A small image embedding model, trained from scratch.
Model: 7.19M parameters, 32-pixel images, arch vit, norm layernorm_no_bias, activation gelu, patch size [2, 2], layers 12, width 192.
Data: trained on rendered roads seen from a driver's seat, with toy cars, trees and houses, 36250 training examples.
Rows from block 7 of a small image embedding model, named by matrix and row number. Rows with one number belong to one neuron. Each number is 128 + 24 x the weight over its row's rms, rounded and kept within 0 to 255. All counts start at 0. Numbers have three digits each. After the name is the row's rms in percent of the matrix's.
After each neuron's rows are labels from the 100 images, of 14976, where the neuron reaches its highest value: "patch colour" is the nearest of a few named colours to the mean colour under the peak. Only what is clearly more common there than usual is listed. The data: rendered roads seen from a driver's seat, with toy cars, trees and houses. In brackets: how many of the 100.
# fc1: MLP up (model.blocks.7.mlp.fc1.weight, 1152x192), inputs 96-191
# fc2: MLP down (model.blocks.7.mlp.fc2.weight, 192x1152, transposed), outputs 96-191

fc1.744 079:089088157142137114158155132145127178162154121137122130103126127119124166108135148126125125117131141157140126112122116125103144146147159123134062142158120124114168149110122110173127146140090107136117132095108148139117146139107082122148159138186107128127121171123139134101136088081136129120
fc2.744 083:112115127122127158127106085091140129101130114117119161133125130124116108153157141114108109130144092141123135088133179125152129104113093120132136118119112098169109094148133166057157144107128105152192168135084119106117159166146156131131132121161155110112113121132155138134141131141125106127
patch colour: grey (96)

fc1.463 022:161104124140123131117154104145126172131157125091098084104122159095145154092136079138107126166096145131182123177115139122167099135110107116140075085143158152145112089162162131141138120170123148125090136119146118161094098160122080119111159117130181173094147117122141124132126130124130126116
fc2.463 024:154086145142110120166172110111176119139190121094127150119105106127126110121146094130137154156114161141144137130148055118114108107133157135106116117131139122111133117171083112104135132104147114057099121148093135147134139165098137134115145145129113141156126111141110129096150110141140220099
patch colour: white (41)

fc1.689 033:141090105158161134126112149127078126075116107105120116141138093113146182144161154154144150129136102116148135105142129156120174092125148146089086115152126111111097115179144094159157104147121137135147146156161134143126141146137126116126137156104148150123085141132163151112108115105132094118
fc2.689 038:080114130130129159145110103092139137152099136098140152118100167111107142135172130126137137108102088153139137160131077152100121117131101147155135110109164101120102125119174138160139172099140141111162136136098166137114137109104127118094142137135077143112127143150105153146102136126103157196
patch colour: grey (94)

fc1.369 026:117107136134156109112122149097134149128098111091104162141142171087115099142145137177106122137141185145118129150133087143118138141135083088126142092167091138141116127109152135089129126096052138101152115141100123173143155119145154118127169128118179118124122146168165149110113151114134092118
fc2.369 030:118146142121112110150129075116113082127116135155149134135108139153112158139106146121134131133113168109108114153130127121131099145139136149107129127092139123114111129127146144129133143158138139125113179169109125154139110112116109139155120141117127153104138139131117118084181127122111169145
patch colour: black (54)

fc1.480 098:107191136148124162177117122122111128143150140121111090142134096100082106124121131127165183125154131165138102134140148126108106111189149140136129124110104133134117126122145176098148128119105099169107140129168112138160159103139114134134098112137118134119136140153112063106132112122165119096
fc2.480 103:086113114118135134111138169152165129144109164146119117120132113122150109100082172101119116117166123124133123128086156144126177098137123140103141121137158102116132152164086127160116133114125112156169110159148084148111135133140139142137146110110127116105124116045124133146125171162118127144
patch colour: black (55)

fc1.728 041:117098139132145159124138123110183118092122157137133134145082168182156144109115096156158122096134119109113132116115143113063127120092159099171138067120106119156102116146124098121184139112146138101142092115146138153148140135121129114095112169125113097144131136125121106102166102105117137117
fc2.728 044:108125125155114101115132136116107183114107124111123140160126111124130105128117122141132125154108097154110129116160169142126135077121087145136136147151107077150150087125098162126130140170141144111095147135088188135105078110082156124118102088133117140141087118138137126149120122115132166099
patch colour: grey (98)

fc1.162 082:122111129113124162123118123124085143154120121127129166138141146122178162103109141093154127124170138127179118170117096100130163153128154146151136129125137102185145140140157123124118138124141147136129114128125119136156167121105153148121139165123135104109132143064121140131115124126081097117
fc2.162 088:160145113146132125117131121105176130099111135101136150129141111132099091141126119137124139103133173065147154117118086116123149124137139132171113128115127151138101137151113116132125150172108124165106115161124123077130094124162142106140153134133103139171092108173131093139145146077095117139
patch colour: black (65)

fc1.378 035:110135134116144096089123112112146156130154172143146124142098153103172144129132142143145075091157081156135106126157099155104112086140117114125113122145098132134146154179126150100106188120112131159137134164117177089119160149163144093109114124141134134095149122155156115144124135116100152121
fc2.378 041:107172126141127123120183112130150116123114179126120100130128114078119096097137134103139137148123090140112103147124154139094133135105156116128146109144107162168137116124059141077168161158158132149109181119120127115079140067136140143130129143129124118146146121157126126118146123148140134109
patch colour: grey (97)

fc1.236 144:140163117151127126113130114097120140092105113151126122133132148133172147086120154097103167136147118131162077141138124119127119109107147083131124061128144125107163168121126083129102144116174150157084110148132162134104109166108154121144120124161130145146125138139132100141135082137135116132
fc2.236 144:143145121117109118152124117135141144125107128115104094117077150137138084138173119092159128100169153123136157148133105131134144077113145143117148102110118127169156163120113125162182182117175123186163118150125171193108151146182120191152176111129088131140146144135172119108127102153103100135
patch colour: grey (94)

fc1.745 021:146099184124145121119138127092125143130067132142092119140130099116104154105161118137153161139143137096108114106156123105149172101101170087104145132132135080179142121098118128142150115111108129158192096134119129131107135144114103161107109098123149177094155134135132122151126188077102141125
fc2.745 024:134151119101142179085110115133079120112104130115120153125097114132162132144156150089092083104136114121129138114150153064160135146129106122057147169088142126115117093115152108099153131113116113105142166125104126114122088114104173115116121145137174161179194100103153106109140126125152148163
patch colour: white (33)

fc1.638 014:105138176127138119120155142102119176158125125160134168099104181123135138128129108149172117128140086145105160169120087151116136142123110137170178121156114140161140105112114139164148173103148130106119109118119137125133131112136076122088102157127144127104095136174091126134148113094138149181
fc2.638 017:123134102118122142139105143130105135114124131152123155121113113133153102138110090134078155117102118116157107154158126124102122138141167091121112114126115124137140124123118112066130090154107120090086176157160149095122099119127174154129146118114134101179102114084175111097128111156086112106
patch colour: black (52)

fc1.127 156:134098135105131123153152170129118118107121084153124162180144128096163123126146128074133101106161133181141073099106162132154135128121154126093096148123126155148113157133166150135133084108095127110118124139157119107163177156138094135105126107117124105107132099113136150164173123104107110125
fc2.127 157:142132126129122126119101176139105085123131133141132161122154092129132102151116109111134139132129129081085113112144161112091132141148125156124173130144119157124145104166102125158139148118175129139172111113113113070111127169121103158121174120100121158131139110105135150113147099187119074173
patch colour: grey (95)

fc1.628 168:130093162099134107140126163132116120124130084137172118130137115086162129165101127120152171133128101101138142106129164147095120128127123116164127115143104142138141091135136147148150147035146163092145130101064118153137158141096103145141103134106094104116099154123130125073144102072121155142
fc2.628 149:094135115139139151155132100141162133133103126157118107157168166134143115117092139190106130100102170130134181158158153168086131107139123116143138120156136134141158072117137127112129110130117118151157124127143131113182138168147122154123151110160145119136096118145121150118117159143071152160
patch colour: grey (94)

fc1.62 041:133084123097150098124138156152130140136141116098087129150152127154087135162165158178128137133128137139153148119126200178119109122125157126124107108094095094141131132083126106079180095159118166123127122142148123123121136146088113113113133096094149162156125135117107127145121141153125143132
fc2.62 047:180103092131114138108123110125142152116141150108163110133108147154136157123096155130199107119101137175109160143165104131116153128181098141100113168180125106160144113158106119145148129128135134111128129127090138132163135119091176146100072116153100130102146151126134094112152130114111117086
patch colour: grey (94)

fc1.122 114:114145147126136139167154143151112096130126167139105109085129079141131102136154117129071111125143131134133147074138159136133130112134160113140132149142129135116155134147076065110117147151154119108110114114125122145131130078156168162135109121125117119127118123156153134109111133125166119101
fc2.122 101:080143109090125114098127134156127128111110159094162118104148159124148113140169110158113123123162140170156128118087114109168129107127099145125101092140146114099149163097129187144120146162112117152124115095105129164121153152110121127146141117114125155111109139151114121123157127130102152124
patch colour: white (34)

fc1.59 013:143088156137128126162128129112095169117155179137154149085141138138117119137107093123100139112136148099092129135073126127132098103145101131156077097171121089146123152134145110143133114074137118111159107097147115162117153150138085116140193121100105154112151106081088143175138149150151120125
fc2.59 017:159136100163153154145120081139104130103187115110115093111124134099130067132120099117120129116110142136127115137153120134141110081150155132162089130128138149163134120117139131132095162148125128105035136124132133136113115079088128096117143133148152153161137105134139095165143106112145172133
patch colour: grey (97)

fc1.613 179:093105193125147143143075112140150150125116137137122140122104149127111129135111121122132120116118126090144131127115157160117178118149128107156134132147117092138116204099138116066129133131112145116119098126164099140105155116150104120129149151084128139083107141122102120153126109136140103134
fc2.613 184:074133149124143142148140167139127133135130122136137118114171144164111112082123131154155153181114115102145049125140160158103144134119131129128124100148137132155113079141144169108127176108134124106123127146118121158148132151124080064113131176092119112146141179088132119138127148099133126178
patch colour: white (44)

fc1.125 132:146123123145181126122133072106151153157108140108137123125168146177159099092118133077102125130148114156147124125142149123119144105136121092115107134153075100133120159173129173079075133105158137131118105118115131078125162118115167108119118121161116140116122135118125117082155113153104136102
fc2.125 129:114142092150080127098139151115127098110096127098143111141105152128095114138132115107163159105122162123171126117165125163115129106138124183101124143142148174080133142103154127134139180111190091137118104146109119079095199139124167124110100113104147111118125145147165134075117134117118144184
patch colour: grey (96)

fc1.129 123:155124145132111101116138141157162100126124129155120116124133129150094110127101110130131126152146119130118090139086157142164119125130150145188129118154138086142124135101130145138096091102149163108109120133133155180135144148128150086107138143140126134147085140174146152113098107167096126167
fc2.129 108:117138113089100181107142128150135138130114142106114128085115098138148105116093107117154144132154144140133161155141153112083111079148092100157115103144114103157122088105141110117098119148107165126074098103152087144103121082119171127139125143152122128114121124105113142139112115166109078124
patch colour: grey (96)

fc1.262 067:106136080134114109159150127141114122109153149131138102154131114160175126147145110181112136134154092116131116119148140103188130111121116116103111137103110123170139122159151177159134100152144161130095094106161084147163158102167109085128156132086131145081104130109125082125123141133143174144
fc2.262 080:115075131125125110125150074111145117081116133108104138109085159124152097142158182140079140066096126147121100193128133136112125148108134130108088138156138094145129089126148108162135131102122134116118163134103116108133130154103158146122117100107127094183123145110176121171086143130127095128
patch colour: black (76)

fc1.260 106:139088118152140132164167164131111151146139152149149129117097156097141140097153120091140114135113098151159113168113150156124148115137149155101158142118162161109130128126130124134114106106184116148103120140114113120067115160119149105143142187106097130081111156158139137118126163122085123124
fc2.260 110:122180104165123141097141135143118146137120101126115095130119072155134149115096139131153139106135138103117150164107107152137179113113126140122134122143115163138115162152159104121171186140147156144147099102143122098121113127134120133127141120130120139104129082122115147097126117167124105156
patch colour: grey (96)

fc1.367 177:124137116129100110123120123102126126129102145098133111125107154110091165160160136154154138173147141139093114073142128128136146134120109143118129081106087145132123134129146127114101111134160105149107146176113165211127109127138147135111100107108096106187128099104127115101120092161133144122
fc2.367 155:102146129129137136114119078152130113117152132117122120113117110097172095109136095118125149121124116122113097172148146147131116129136139103128120135127160146142173162132105121103134122120146115107128113110059137153092093186079133080119150125116091143103145099115128102162159106074152054142
patch colour: white (29)

fc1.351 072:129158109102124151135093146120126131122157142113111110127180120137149103155158109145110079152103136138141180147115169125115125149137127125156093097123145119090098145141139142097135101124142168107124147113130101139149142128107146090117145109097120106086144131137162113135145140114077119086
fc2.351 071:149087111070132104108156092121147114138110122122113106134132175135086098173055107136125101138105133121119126123102128129162114145132145112110150151127127171155114135147121133176124126102139122150089177153065066099154131141145134123096111142136152123148123157137153123082127128169138154154
patch colour: grey (94)

fc1.143 108:102127127114117123115138171142137111103121124094135145113093100125142111133133115133092150154094120171109113110140147153111133152098162156106137122124137126116122162116117129090069145140119104120114100093135153095121092127145139155171101132141113155119134163117119129118134136120140111182
fc2.143 125:157122120118115120114118168128107142105148176093153145143136142107129143121146084131116122118144129149136135129079083145147116125144158155101133095073142092145110116116134121165157101115156122174123135144118165123182133151125134120108141126143104093150159159129113192114138106151122105116
patch colour: white (53)

fc1.488 225:148148149093127172130103105109149092142140157106109140149138163125092103111156116144176143109146163179145107116159113160139135128148144122104120120131125142118141147130112145133132111050109138083121112100103131116123108137107099134121175134081135128043132164090138090121125126102124173118
fc2.488 217:153153111132121147158100117114133097118109143114132130139100105199126141143121110129053092142149116121090124089111168153116127115127128138134159123104113115113127169129175123140138184119124154131136160136120097131119120196101129136118146136154134124162106133136162160121116125119048198125
patch colour: grey (94)

fc1.90 058:149122147107175119155156103095108132142150140136091122143130122124133123095142118124120094146130131194165101145129128147177159111158141168104105118155101103130111130134139133128092115078141128149145150152093099140166110129147113154129078133145137113110128093103122125150138104128124125112
fc2.90 051:095169116161109159114107124070100134128100091140113106109117152128097122133078134132175126144147144156108184100080182129118129107125131124115118107137132158135112111144092158110121130124167138145157107117134121124096099105096180141140119123137093142155147137148140129078115157131114118175
patch colour: grey (95)

fc1.472 108:095130132100177107130117095141128131109104128117138090126138181130084133133130100113125149119160174111112088128096138123108114169111146119139065148096124072078152115131154137108133130117088145163122113134147148144134149107116116109138128168113141147119109168171129105163098126123132126128
fc2.472 097:140125134130136139118094137129147121136109149121144084103106137128092179167173156106136130122146104111160121144116124120082143172123141115136139088078108115111170151144176115202149128157116141111142116163139117167128132153124091165121098118109117085188117158138102147156121098150100141130
patch colour: grey (97)

fc1.396 076:115119129122131152089163106118128136123103129106121152110145127147158152115134129089112122115131129115107121149190110128169137114124122148121145123132146144117157151196128145131123119168130087111127110086123163110151102094114125107128143111115150147139144117165145140162156082128123099102
fc2.396 062:102121115132112110096112117131138150099118129099108125144103133119095108173142145096176168107140109078130105115109104107071124165107176111147118124107086166116154123125128095198130111112172106164139092142127147126131120145128113128131087097165151124138154135125167126110106098169081149119
patch colour: grey (97)

fc1.67 011:167100132139094162149144102136132105144082126138113081112159135140128123086150153142155110126145133126074108132141137122151128147137167107151193152137101100135111088159102132119097111117139168131161114082134092098137118154170170134150102139126122085140126122093101118149127106118089136105
fc2.67 014:130160165127144138091130148135176145153130103108131128098094116108134114105163162150130124128101140139135142112113150099132079104117115172096127132103118142129153108143109120120170131177133102136110141144139122141077107127121152107137148108121130102146128125103179157134129152126162174119
patch colour: grey (94)

fc1.571 203:124137112127126167178140132127117089126128150129131154132145125147116122087155111143125124126176103111166129107168125111135123134187140104150131133144073067164108138161145152124156171151130111140105101102159097102158128170145129156100111124137127147150153163098090135115078165102103133123
fc2.571 173:112131104118150139119134139122117130161139140128135133114149116199184096128130167119135146094178112145147108112084167087127111141101139111120110123143131190162122121131159133112150089081065127152161138151144144153107131147134148112102124161128138143131162117137170125122120121090143173166
patch colour: white (46)

fc1.313 076:100118137103122155143138153123151143186137131176145174104101149145083115125142142149186121133160142098124159120147107133168134131133122114133123104137122134093115151131105152153107149115128159089074103142186131153128086155110145129120105140137101095122130146164202155082114119066137121158
fc2.313 080:138130118161113107174108126085098151087165153144095176099118132129166134116099144140163134135105106116134086071111130133134132091140197156125147128170153118114160122166146137101148109105121110097174122169143093132137125140179178142114137140153109112128154114101097129132158106098143143089
patch colour: white (49)

fc1.653 048:096134133140078135126098161084132155119156056119151127174153135121143090123145103155147102118115100132126123152135130106110154096135133103145118152159143100177123180148127143158107141128129150139097155137112135086136164148093095141118083108138110133073104108106134134111123105129090169133
fc2.653 059:130160111135127127073110109115138130168124094144104096170138143114143130135154110140161118115157106108133102097161130079082144109137132155152118158129125171151100118130123118104139124113114124148135143128111103134143122151171140123143101095102102111119137120097129187160111158131151054111
patch colour: grey (95)

fc1.157 131:150110097141115121095140110117089141128125161134137100128126145186112127096150100137090127125138152077128142075159112132134160097156084110098120110136095189148140170140144150073135139089132155142150127122087153103133124146125135122119129148140115131129107130096105145130129122135123140160
fc2.157 115:159094117145137149096118123136117128141144125114147125120097143095114102123135119143174131097098136147111130145123090116162146136123120074170132164090138158124098147137160119128152105140196122113148170128129108120113159148151159129148156158102097124138127124093134151099101155174110064160
patch colour: grey (94)

fc1.692 128:153086144093146141099114128108136142132116111173149092114127125130120115157147105139128103130150153135105115144114112151117131123133103136114138130141120123093150167132136155114185101150162134093167078099101118108131115120125133143131136161111086115127097094139159161102132095155130174141
fc2.692 135:086140117115126053116124174132131122178147099165111135069170106152114109143153142154112147139132159135122142124152117095115146117143144126147084145145128154109109130096149110152125170134108142127078158135169134127111098184163122173150163140102104133106096145119094079140132118145100072090
patch colour: grey (95)

fc1.347 140:105151099115158112116111054156182115147154079111128162089150133111127097151122129144154150117094117096122146110114179153149140136154156147116123132126128118155176123096123095139102115151131111140147124128138165120134145177088118113126110124109105144123126146142158153121113098155104096107
fc2.347 114:116109136133154124130126170123167098129178107115153136137139104172125116155094134142049123122109095107066066095122153128152113138126128112159132115147165108089110096122123101160117159135110129126105116153168176099084108142121146126108122135127129161131138117156129136099136147133126159135
patch colour: grey (96)

fc1.650 032:120099156133096148112124126155137123105096139103140124159111136104096177135100104077151176139136121083148153134109101125129139124139116123129092098139090102168145185114118113117117140120103145159118124127179078110109143106133132129115126126122136124127140089120124128131109135180123090134
fc2.650 036:124178127112138120102166157099122142082103147132129120076117129149154109112091088184196133131143095132151157093109141098089113120096107122173089097079101137105114109138091165095104141132114131086153146108146110107122103129085132112181156106153122121118120133129115157149129103095141143107
patch colour: white (38)

fc1.43 180:148113143161137110145116122135159138111137105109113116158155145099107149127129154076151097135094119139152127098163121102124126114149148104139107115113110114117126167122113158142125087161118130082106121079111118119109155111148118127093106125147156115119119132117162176122147126149066187147
fc2.43 146:117152122121121148141116099134173125169119099161122149125075140126151074153152163116165136140167162148108177130128140091130143116107134103151131137118127095120169112130136137107162150122188125165132111140140134094175084170090107160147113148111103158104146131181129112146139144170042079114
patch colour: grey (96)

fc1.252 037:123124150127140107095150116170141177124131119140092121103112172083133113085114125112118130129158117097134126136121133130156181154113174103131073113137099189130157091145117170056122136121110133115059124149184119139119144136132105160130130123085136156121116145120136137132130117123155151099
fc2.252 044:148176151110096128107099096137115124067108147120142115104096107143130095132132089102137122114180154140146135106136088158118141137141129143138113152101130138166110120142113117143136149143145146133137166115124137127122114146127154115108159128143138108173114163116161111132160116159125150132
patch colour: white (54)

fc1.188 051:108104108162104139141145157131102108151118116132125121148155141131148104117119132087144178098097106141107175081120112114116171132095158142106128101094160120118145144140092140154121106157124096106122123140115128129145095183144126127102137168156102104111142134118110142133149128127121087123
fc2.188 056:133152128110124070148124076082131136120154105118104141101120173134119157113110124119108127091136123111117128138127098153122116110122179102136120125148114139117131112112175099116154115125115108159141172134111126160123112177144146121168136157147134115102150140123171118139098166126106147182
patch colour: grey (99)

fc1.147 076:127118126137098093109115137134148156172110108142141159185135140142107106127094110105084116158136127166125106147117111140149134143094146087144141126113148138150123112119090122198164144143104121115178157086112139131105137129161148110162138092113105126151149153095117090142138138094126123165
fc2.147 073:138133127135137107111124124130114159088091141123128088149100121138086143132094135146176132152155084108199126114154184146124138184145143121114112138108109130123119115151130112092121127146116165111167088149119167095152115145103121163114080140143120153150140128129142118154128135075090153130
patch colour: grey (97)

fc1.292 092:149131163155118075179148137154178082143111100118144115116185126145170131145154186111121138119149175111148149142136098132116133142156100189121168112146115107097146134124122102114126120099115106097153138119143093162117141112110102105141114132116121091128128160175166119115111166141125115110
fc2.292 092:139106130109137125104084142128111161134149120128116114169135131114163119127133167125154134134084121106096121097116104179117133109149163148130119134156134146091135115140140152146111138162144129147144125136158108125131158114130123097125148086109157136127131123088134138121142167116120105141
patch colour: grey (94)

fc1.383 013:182119126104152077154115141140138147161153147119126141114184177161153137123171099128112117098116104167150122123106118148084134177125141131136109106140103129161138111106110133131104142114103112126149111151140092121128106146131131132137121121127130143115137099174098067122129098105108135127
fc2.383 014:123125116138133144142114111119127135132125146153144090147054120095108125101150113127128155114106108124166135095135137145152101155144126134163126155157149151134167092139105118097127132133138145091142135130161094106116100124122141109159105139128131143187152131058190097129148143123128127046
patch colour: grey (98)

fc1.627 080:155120107121168181169130129130151164106144150146114116144123131100135081145087154155095145076112093139116127121114115126129118096104118144071137167076145140131107178122152118114094128130134074156170080173162124139142159121128121097117107083125118138121157127114140140106111140149100134118
fc2.627 081:133109137132162158153106144111099133129178130125145097098119093147123146106114155102132115118135127134134098126123072088149124144088174144146114107159143112104082157084104133113133136132155165152105154123082135128137151090091120114105132077084139121127169098156153127129131138100146097131
patch colour: white (40)

fc1.468 083:064178147149150134117116107130100126141145120144140198142114103128103176134112103106150097129116140113126124154086117133175164150143111161087110118135139145088115139074138169154144119162084108102124140113137119149117155141134132082147134131070135107113132137146109145120138110117118146093
fc2.468 084:092136096152122109140128114137148138125098127169116102148124107102128168163134132144171140072117146115114110084083139095125135135192097139124126110104091155127151126107094122133133148160128111097165162138095108183139152123099141136126105148142146148146131161077115159144132142161164145134
patch colour: white (63)

fc1.438 038:143148144136100102105125110106135104112126147118122167140077108167142141126109103105131113136152172153063140137122123159108106125127106152137160118100106078132138162142157130154080119142145146131109099139096102095118124185128155131108119152116088123128103111121141111150176142128089151098
fc2.438 044:114091141192146105098113124145146154104102151139151110112108177108130160102152147163147133155116131106126118137127144127132139123136120125124154120107121159160094132114137127142122124109152110118157128125138136095142110072111165160136128176127105123131096130147088116105106115147150140131
patch colour: white (57)

fc1.624 069:166148125091159117132142107079116164112184112126105135146147148114120133129137116146176137139130105145122137119193115143135127119155092132109093132141117125164123157143140121123090144113137147138153102146133171112128107107141148117127100112121141106132126156151109149125133075120093134079
fc2.624 068:122075142156136129147119132137163093154128149118095164102139110112173153107085123127136103133095119140159139149140114128097149127152132132151119127123140124153111132099092124094122099162160106123081136131178138142108148099150110113129131155133125134148132111120132123113159154137119062143
patch colour: white (58)

fc1.258 126:118126149134132200099105128140133107115109128118129119127089117088136129129095139113161131120088111139158105165128145154128116146147116137098142120123123125139133138111133081112152114152149110130124158193132116121148142152125106155098123116110131120161147136135088150125122120110110165164
fc2.258 133:108115131101118104126168076191158152124155093124091155149159118114144163140114141127131140159147184164149099154123160105118126151139169122113146145142148124101114130143118105168160078109133128122131159120158084119148073074135145086122160192151137135087153140136170134108146117124134131152
patch colour: grey (94)

fc1.702 019:143129107133087116109117144114140147132089124165151143078125115176156169129157144137147137135155129086142100101147075125138144107110137111138152170157109120136136166149129124158121135093154103119083126128106130108124120139116110118147132137127109096117124114124074105163092113147140146125
fc2.702 023:119133114088090145091157132087155138086109094133112114114130153102113070119105138125117128100110129151123141114144146159125100096135129119146136158079153152149109125145101110119093180149128124136126097098093156115106113143129163099110110148110123132151141118123158118144127107116113097154
patch colour: white (38)

fc1.501 091:111138100130156087129126155116118130075168139166127108094132129135124136139147094175148151113080126125144153157140137166144094123115128122143145111110116141071130128154150141122128158125126176130185126098114122116106157126133124110136125113177119116134158108135156128147096127104115126113
fc2.501 100:123147144132112140112129132154144116104109162143106175130108149083111131129198108136101138134115135116130129135097115133101178099138113132117139083109141091173111111091107128151116081131139149137145188186174131161113161129172128138111084135137133099156113155144112126150147126136133134099
patch colour: white (46)

fc1.31 054:103091100123124139132102111150148099116134095127108136143147134118138119123113139122096104146102111124137142143160133078126142128149124165179200148120120098136145136136140118161152110131120154101130114144129113133156124133122166143154143122113112114081199135117133123124124130113083116111
fc2.31 057:097130126129088100140120169097145124137137141128101163134098129158084182152187168156119123118083113142136131138127081108137099141132116119158125125120163160178110079105130115137123105130122146165135115186113108116106117123137120144151141111130137130149158176208104130080154128136153117143
patch colour: black (87)

fc1.186 026:112136143141139130143142117108151101152161101127145135123112112111136114134164127112130137153147160181136116152136092092115161122135130135154163111111143129150086116118141096163137122088138145140159088134102078153162137108138142118105152141097181124127169157113106148131133121139130096123
fc2.186 029:120138161112104163173112144126128134130144104136159115136097081164128139122146102126132131137087162130182097099153108111108123114099099130106127119128132141163149089120116130109097111166126134096109158144160130117102124119103127137153093110159131140110131152138160142133131138088114111166
patch colour: black (61)

fc1.255 042:085123114137113128154090162091132112100090084105165162126106133155115119116113164110145100135162115146099183094136124106127097147122119128139146106127144100148138169149137148149091152121118141123120118122150100169078150154162124145128105126121125117107195128140102093137144125134088169124
fc2.255 045:108170115141124168118109163158136109124098180130104123143096176080113128131064121142098156137126172140118105077096132168117097104119096143164163155153095132143114149113167124162150155079137131099146153127146134146122124140098146109143139160103094125121160117155135058131160131116149129127
patch colour: white (47)

fc1.434 034:158112111067113154132115132102129125136111084136126137162131127082115098120120119140159117121118112155143172115104088159128125172119112141122117133107164188177140166157129160093100125069129165154124114166126153149123102152174141107125117107119135136115138161144104127163179127089133142089
fc2.434 045:107146157106111165102113118105055120126168115159132133117133133124143100103172122156121118146102086113126090106112123092105095133169123140075189163146106156124107139111134075120158102118120142171100167106107136147125123148138162146149111150101120135104151145161152171149082103148133089155
patch colour: black (52)

fc1.38 134:166120169124130118130111115105132167161069136114147129146130109175146114133101103065158137155122129146167107102112108120119137132111151106064115140125128146133069147135170117130122116149120135144141150093116076155152103112116110124135099136168135113140147076133215138155126118128131130100
fc2.38 144:048161121101147165146129158075145107128099115157119135130183114163157123145124104101139151150106125134137156152106182159120130137122109088110146161119138136113138145127096116138070133134155136129153126103127136099113105138098166099132129072132120134181107153158094156103140133116131119152
patch colour: white (42)

fc1.387 145:117147133126160071147132146118160103159114124126121132088115109134131114120083125140098114073098104137143121115129135083123100111115151147096169120104124146096149155136116147137131141148132155097130144124120179121105128115140136176123120116118116118106134145137110137155163151110096143117
fc2.387 145:138132106144140124108135128142157135130095094099127094182169100122154116112101143111128151117138142099159161079162133117102134127127083140114142113089104130097131143091161155108086131106103106139108096149162156127128105159135090089127121105105128132139149171093140143135140140162107114156
patch colour: grey (94)